From a checkpoint of a small contrastive audio-text model: trained on drum patterns on synthesised drum kits.
Rows from block 3 of the text encoder of a small contrastive audio-text model, named by matrix and row number. Rows with one number belong to one neuron. Each number is 128 + 32 x the weight over its row's rms, rounded and kept within 0 to 255. All counts start at 0. Numbers have three digits each.
After each neuron's rows are labels from the 100 texts, of 14976, where the neuron reaches its highest value: "tokens" is the input token at the peak. Only what is clearly more common there than usual is listed. The data: drum patterns on synthesised drum kits. In brackets: how many of the 100, against the usual share in percent.
# fc1: MLP up (text_encoder.blocks.3.mlp.fc1.weight, 512x128), inputs 0-127
# fc2: MLP down (text_encoder.blocks.3.mlp.fc2.weight, 128x512, transposed), outputs 0-127

fc1.341:176158101091111126098109122168086099169160166098053163064128101122166123132176117099097162142163133130070134101137097074086171144120105138099100153105171104127152125145120119149159148149094171170149158076093078093176168105132127088119179156083165128095082140102121104097156078163041122148135149170160122109126100059130177128167141177208102138145094132090136135112104090138102117126131
fc2.341:120114188116145146081213199119131157178108066099133157133084158121069112121140146112182139128139120126165151103131175160152131118110169086121121104152112120187100108141168143165117146157168078107180137104178108150149053111164094143129176128175118146159117082171151122158129157177134086139147081082087091112099156107125180123123112154139083103083154113170161124175135205130083122119161
tokens: "half" (60 vs 0.4)

fc1.251:138117198119159126100132130050112138204162109068098118112122098134131117146190101089085156164147136081090126162088102095103156110092081141107133086103118192184105116095134144157160123130146116090063064116129125166148178155167154123154120137148113189109163153170147085088111152130132110080115079160125109138148073149158094159081091104059105142170162099158156144144118154153156097149170
fc2.251:139123153148111186094156105167103135081172197122125100100146149158112134165146117176184138099163092127117116108074144145139121155155123123129124155157157145150123088151142147115164131098141151167065196126147119090183169143061153140136104101130071137148081087155130090114168152168083140081170108072135099127153216162151150113166114094178146168165099107109050140158195168100123110123108
tokens: "pink" (63 vs 0.3); "108" (13 vs 0)

fc1.181:103171107164183121139086121174103068097190139124134106098125072068126165109188126098138134129150164119106092108129153135129176116181115146166151108157105146056132148163113120096119089191115131109129155115148161141130192081161112159173114132140148109133129177078053139134145105110122122109124076134085150094146126072159115145136065173181140173133117182104137112088187094131158205097104
fc2.181:154172149143143080152134198137144087123150082135101165081113095144121109106146134085087178132150107106111129113184124143156157123121108142109110114142080163067170128153065131091135167134133105143116150137135158127150127096141171181121089137205158119116110155123108141120094148188121097147012139135036184111146131082122179134073131088151142179129130111096136120108194174125186126141143
tokens: "," (94 vs 19)

fc1.17:110126124145147088192086127093132154131081106102153115143059064045092129105109184117099105101144166073148134107101162148139133127165106086084160129166113134111171154164069103118124113126137081084154090069134143162098125090121128202099106156129150157122123120166142119067128113132142086053122103084157169194100157144122126116108133129115170173144109167084141144125166172186120179159159
fc2.17:149102152130150111142168139095152131109182080083114103189119107100115122132116091181165061152124105125148173047107137180126145144143115124139059110133122163150134116127112065148097110145144118082146170145159100190138074163131076137118115112132110110125149136179210135095143090139170104145168094127140108121138147148088125093138156195136149093156167101165123078133118145135033098210162
tokens: "hat" (16 vs 3.1); "bpm" (14 vs 4.7)

fc1.31:095175078186127147112132124152161092155164094185091168066150152160178107070122120159115179138088178111084103077085083147076093144155154115112150142169144133130123132112136135172133099154121165149134094083146127050186140101109158167064169107143181106150076188171138136140141145118129133101070109108142106112156130105156098148100088104161165171119121126146100164156149160140169177080164
fc2.31:101066159101125135132131102078119105107109178193102102167136122158091144096120107132126087173098126133107132104161123135093067099135128163177143109116129135190052126080174166168139137083103095098156082101121121125170113097112116120115161101118149159141095115107156114126146076121127057175058107195093088157104130166186097087159121106087108051115153109129095109117111175088103166069133
tokens: "hat" (10 vs 3.1); "reverberant" (9 vs 1.7); "high" (7 vs 0.7)

fc1.179:156182080101113040179095109088180110107112193113152112103133135064081110094095163108124117091146132111170103149111111151136140149104072092087094071168142195086148116184119118149130142117091121142157127117116127137113174100117115169172061123162155168113083148146137179095097102137067138090132130092151171112135120062103115119073083158143124183150148106146078125114127128146156140188107
fc2.179:154128120105106087114131141125141143092133111137214109141080114121128163161121121118127043153173121190156152120099088154115078131139158081122094103104100103135111146149130109112095177132110141109139165135128079162054101212130104081103115099095098155128146069138169077174146152108172162153171154112158113144063176157135080126183122169072115062128149159178141112104113149087111127186112
tokens: "hat" (23 vs 3.1); "<end>" (14 vs 4.7)

fc1.389:067143204163133146096136130157134139150122165096118086117088102096093161139141104167133153121125098070161125112093094188110126112174095179094185094116080113099140113106112149168106077110108135140114141169110124077133099073175149091062061070109145109128124165178069084109120149176081168121153103106160150098071130135165123162074148100182132135136110104143104122153152080160155163158165
fc2.389:112090074155168139140137125191118144157124132124171112196134147121126069095142110102074144135098082151091120074170162136153078134167092137100165126107109068192161186104104068142085143089117089153104108160134098158171114117096122181116133153136085120168128163117114107149137168167176142075104166114152137141141131174044162069121101130081150155119160128148125186106082165160180146137128
tokens: "open" (26 vs 1.4); "one" (14 vs 0.4); "muffled" (13 vs 0.6); "hits" (11 vs 0.4)

fc1.502:132186124154170143165105102092153087110099124094070137123096136122155128085164174084127160151189147147065141152133153112120128136171170159140139116158120152053121130102089149098203131177152169156146164134136097100082195136132064141133134143093144119135113144141125179097103092108138149099140176146074140098151107079121117166138087085091136170206093136140112108051144092116164192113095
fc2.502:120141071117123127088142133177178073153182098131082148180112087162140135122171094153150148116090065142106114078105133073121103124091140088153090107156051145153100119089130121141111149143119058137178105134125110156169142095109185132180154106201062098151124082176092107096122166157149106175133089173143101132087074172074103103132117107163193114135159141119156138125160150128164124153136
tokens: "," (85 vs 19)

fc1.207:131103134162148115173095160177119118135130154141089132126151084146198155149124171085057114121164127123065162139082089125090169124164146099128140160149109158116089126120125102122141165166158162170179101123078204044144135098090126118114119114103165099083154144132092162132183130198082102166082117154076107171145136140145088175145096084095129141128167159116087139116161103141172135094194
fc2.207:117100093139073145067081084133081149076115155096161100172088074148114131131154111158117100157072126111184153151076126112119092129147174090129144112105125096145061180147162087161119099112167091126168133127172103187094143128142154115180170131142065147101175090070133082166142134091122143111167157139168129103096111197099126108118166171121182086108073131107156110126101105085123100086141
tokens: "pink" (36 vs 0.3); "a" (13 vs 1.7); "low" (7 vs 0.6)

fc1.393:159091212151167106094115119103062162176084124099136117091191158090102167133179150153108153106091138161162138098104083146125148147146092100158160124145094191158134133117178181128114149181130095092092087132123153111083187135136123111093133184202120129149076139172176127157121108155159140087114128120114125129152132082155159143099099106053107174115170109152098172138074136174101125097110
fc2.393:200135111163128153156128149155119191068182186196137151130103096189158076142099133156162123134190150162173172116103082104091139109125128116160147131135118121081139137153097132121112123151165139136092194126122101119149095133049084156079115075099115085151066089133161153131170088114121127120198172122133109111086210086145148135122176124162107141100100120161088102163128116149110149154129
tokens: "pink" (25 vs 0.3); "four" (13 vs 0.8); "108" (11 vs 0); "hits" (9 vs 0.4)

fc1.337:088161109130164123182095141144174121173102124183122143109160154079128092115128112164139098160128110122085083172146123099149165166107114181099107102191137139090179073145108163119134114146164178144118067043154154074148185104086087158100155121127088134083100121143115190109117096150115113114116126158092108122158088079086081158169064110101145112158138122133115158092127078183182131118084
fc2.337:161126096120112188101140152156135101107123100166152117184106136125128209197106115126141094138159057186128184165138137108147138104102160142162136133166080111154125156064198094119153146155143084112154162162117106141076099190168096103138140135099058169130182117156128132178070159160157120143111106151125114130110121121201105094180154137103127072170140117127147167094112185091117133170125
tokens: "snare" (18 vs 2.4); "<end>" (14 vs 4.7)

fc1.430:151177195150150068130168098115163066203151127126134161131121089151091134079089126093140147116156111089170145130135145117090179116154088119147129126191088127076153133152117146101131152111138150133153079154139194156111101078184095152099105121152125160052102071174170146082154148157150128152098123112059184184169180101116121106073122126124139101096124082145129123144144113125148122178175
fc2.430:160135159090159146126189144172075161106153144129140144108127110200094121128149195142177138199148114114172118074100102126170130145097121146183094075123084139124101137138086108159129130143190176113092168072112159139161089143164148172168169116142121072109134115174202134101159137191103085138106101121147076094105120138122143086182188147164165132133135111168158070118119128090091112124149
tokens: "hat" (23 vs 3.1); "a" (21 vs 1.7); "<end>" (17 vs 4.7); "open" (10 vs 1.4)

fc1.170:105134102135185148180120089091111140174113158156082153151122136157160165086177119148151170089169113073108125156157124077114130201092090135080114106112088128076159153100096174094096111183164111145148151167124155122158165112171128116156077100148143094083077136158136190091130142138136176116140095102121115143178117102076182140065113162174119148160106156065138133084096138147178095162160
fc2.170:125146063104115126142131148114126179149151113128132109222150108147123131127139081146132140148103125147139185111135167099059058118117144119101109120141153064161145137112154126147096145111114148101203115160118123129096137139067076113149181139143152114141198127183111155139132122182113148138176099121177075123124140169174141081179145187127059136105154067176143124135095140088144061203120
tokens: "open" (66 vs 1.4)

fc1.25:097144104158116094095086053103116159118153115172161146103099101075119113103138125157113148191101131116164075122061116084105198164133095152065185093137159179166149168175133142119138147139103092082114076136134089163160156096207133121118131102129181169123080124131119112038125128108133120110158065160168145112080128099168171119118125129180124148105094134105159078148096136126109137107115
fc2.25:122120072139128127097118121167130127164164129090163122162101117169179171199163126113135145134112079136101142095091215129100101116112189111131108106132086076134072146073129072159163071184178121139156104128151159072166140133152110166145200144107064119197173110144140114175160127113159121124183118128120119121094156150045112113177151171112155142169122149102112180128108114095132129138118
tokens: "half" (71 vs 0.4); "<end>" (10 vs 4.7)

fc1.105:154142172100150146110084107093122071122112167095138143117144116100173172103172087117105123170120138088112101146110110135139088099094125068110122105083137101154183116091166111077082188109077089126083069114144168114064130137143093122084182183102155117076117150135128099158094098216188157152109149121128178113136088111155163140127110129087181180088131137095097160175156085096122153147151
fc2.105:107098144123100108142110111131171088068116118124099103099093149077126133087115134165212083083097140099127176171154127156195122153163158115073167127117125120109118148158169118119115144173152128176138226058145134106165135094125103149141152138197109146144162160208134118139119191209102114156135151172142143152165123157110161133122113137186102140152112138158063158167118125092095110143147
tokens: "pink" (30 vs 0.3); "snare" (22 vs 2.4); "a" (15 vs 1.7); "four" (10 vs 0.8)

fc1.382:125163161129117150210123129089141143127173080167077144075124147115138115080103109083153130148141157098120121145116067087176141107159130140158172155134120117131109088204135174135193178126082159125131111135068160103166163095174138154113144085113121132137106147116063121110165108086095165142095149145107168067180127093149157151150103036109104145137151150130144161154077189145095153077140
fc2.382:109107094099127110138155138157100143147151157103107183141128142089100089143092094157112148102108103127126138133106138161081107157129109085103075131087067161084196171140135149132121143119131144155132132157126123138142114110152219162148130191155135088138101117172179147124193125103128142160166071093129094200122083105067120134132121149067074166072172061106106125159132132147065081194092
tokens: "open" (23 vs 1.4); "-" (15 vs 3.9); "<end>" (12 vs 4.7)

fc1.496:160110170095107082156093164102089116146175116161096206133120134135165167094125128127111095151135155087162172111153146117161129176105132097181123137167142115109194171138154151142184125169143103075107107166093173148162163137184189155100173150164143196136127139171106134134078105172098119086134082165124148143154099095141112096150091130166095186145161109089156149071107166110073104091174
fc2.496:146105078082140135077148146162149090114187180171126146161150140158124133171090168155167108127131102141144142079155150163143059137157085120102132119194118190115078154088076113136122144105077086071134109121125105167118106147096116136125123130087127150157129080124136135156082151119102150090171052107143067149104194091095091130168100148111106090108153165124089140118149173048091157182127
tokens: "quiet" (82 vs 1.4)

fc1.262:128176154145163083078147108140087142147108125126118192121128133115091084148084204087166189090091133114117082151134108061154216141111090132092122160181132164087118084156139143144122150124125137116084134107108170128159139127098077120122169166130133169109143134152086145081136104119141168123174098135122167113142108035125162182112080125176159172156085097081113145134122073174116173105108
fc2.262:164127161069090128140150125111142120107150158077149123159101113130135158182178152146134065153156098143163145200159102169131187125089161156122149126095116128175053127105088092144167142064149140137083147170102081151136101141131134135144165128078142164172109096138103093168169111056090151120130226126161114136107133136133137167163149159151094111156099125102185066089103092106079125140089
tokens: "snare" (25 vs 2.4); "four" (13 vs 0.8)

fc1.392:150125117178141115107092093108171151154125084163144144089144111140148119149112119139149186168107160149097145156164166133094197121129155152124168116174081131160135097132173178156094106156120130136098102080095193100144146145090059159123072113096166148096141190143132142137072105170157138079134161158072123140111168054103076173174072114168117167155070091130137167129131113182111119128181
fc2.392:147127128139121136088154137095104143084158199080111189183114191173157167126151126104116107045156107149176109179081150096145096078069142116155110135139135082102069113116103067161119138091132124105091104182146054124120128142139134112120122140186159087119153114112138156144115098127099135124185138156104095159103160101089188106118120125108141060131162093127157098178142122060113160184109
tokens: "pink" (39 vs 0.3); "one" (10 vs 0.4); "rumble" (8 vs 0.3)

fc1.139:072131096101103090148086105133153163133107131098090110082075067067109109146191125097138141093158163103102151101081127158071113204144141105153126067152118135098195096119146093149158150091075121121162040083141160085155170145140135185113083126128183150148137138151132143115148086092124152161128091091101162153146129144120180163133140102160120220108143165102132176127109127147122129129096
fc2.139:165093141093085144172128084066143177137160158124185080123128124133103158195148086127171119142141114182207134131122081154153126138147207090125111143060139100159086120144150125153107147072110141137151168144122100143117094185117116100086119064123130167116142080149125119142150168067162114169122192176169141119124159152164138094151144091131085075140121170175108119075136171130094100108096
tokens: "hat" (25 vs 3.1); "-" (23 vs 3.9); "open" (22 vs 1.4); "kick" (10 vs 4.7)

fc1.117:152110121119121103112151097163137134127115153080077135127152113163180172145097169149142149172153113068073159103151144124103102174160076167124103168147074121077165150171135138067119127100187090113109127102090107177129158102138051184108167157137197161090110112169122124129136081127074135132143073133142131160094162072095114161138107169166106173092146145098153037124160120101092114148117
fc2.117:068171081135119103118100138186110179085118140130112156185125188209161133156100115129161137116124144103179186101128134141121119139174097138115087142138164101122112190156112116143062107145121146151098180114164080130091099073088174094170130164151183072139163129125108160156111155133146108097116145101157081147129090114158165101101131189140118083051131157166114143205151106156159103124132
tokens: "open" (22 vs 1.4); "cymbal" (15 vs 1.8); "hat" (11 vs 3.1); "snare" (10 vs 2.4)

fc1.53:132167171139162121169094129108143116166088087187124130158159166155095127136082111147096139123083190075148109098126140175113098185156156111069141150187123125109170095090088163108151144084127153083106127105085143078161159142147093084069118149186180137129108115137154084127110151165090113127119122136100134169126163137124079189117141072071109158065123113095182059171118110094127121149169
fc2.53:114143130099157148145137162172103084101141180104183086179132128162133133159093082100206145137111068122111171115179178171113058085136110153136094150199118114139091144099096105130129156110099082137116087159175081140117142104114135192099141150163086116175149101149112096159133157149201147106051157143085150130114102092145143110102136111089141102146127147138116141133147186161076151187179
tokens: "quiet" (32 vs 1.4); "snare" (9 vs 2.4); "open" (7 vs 1.4)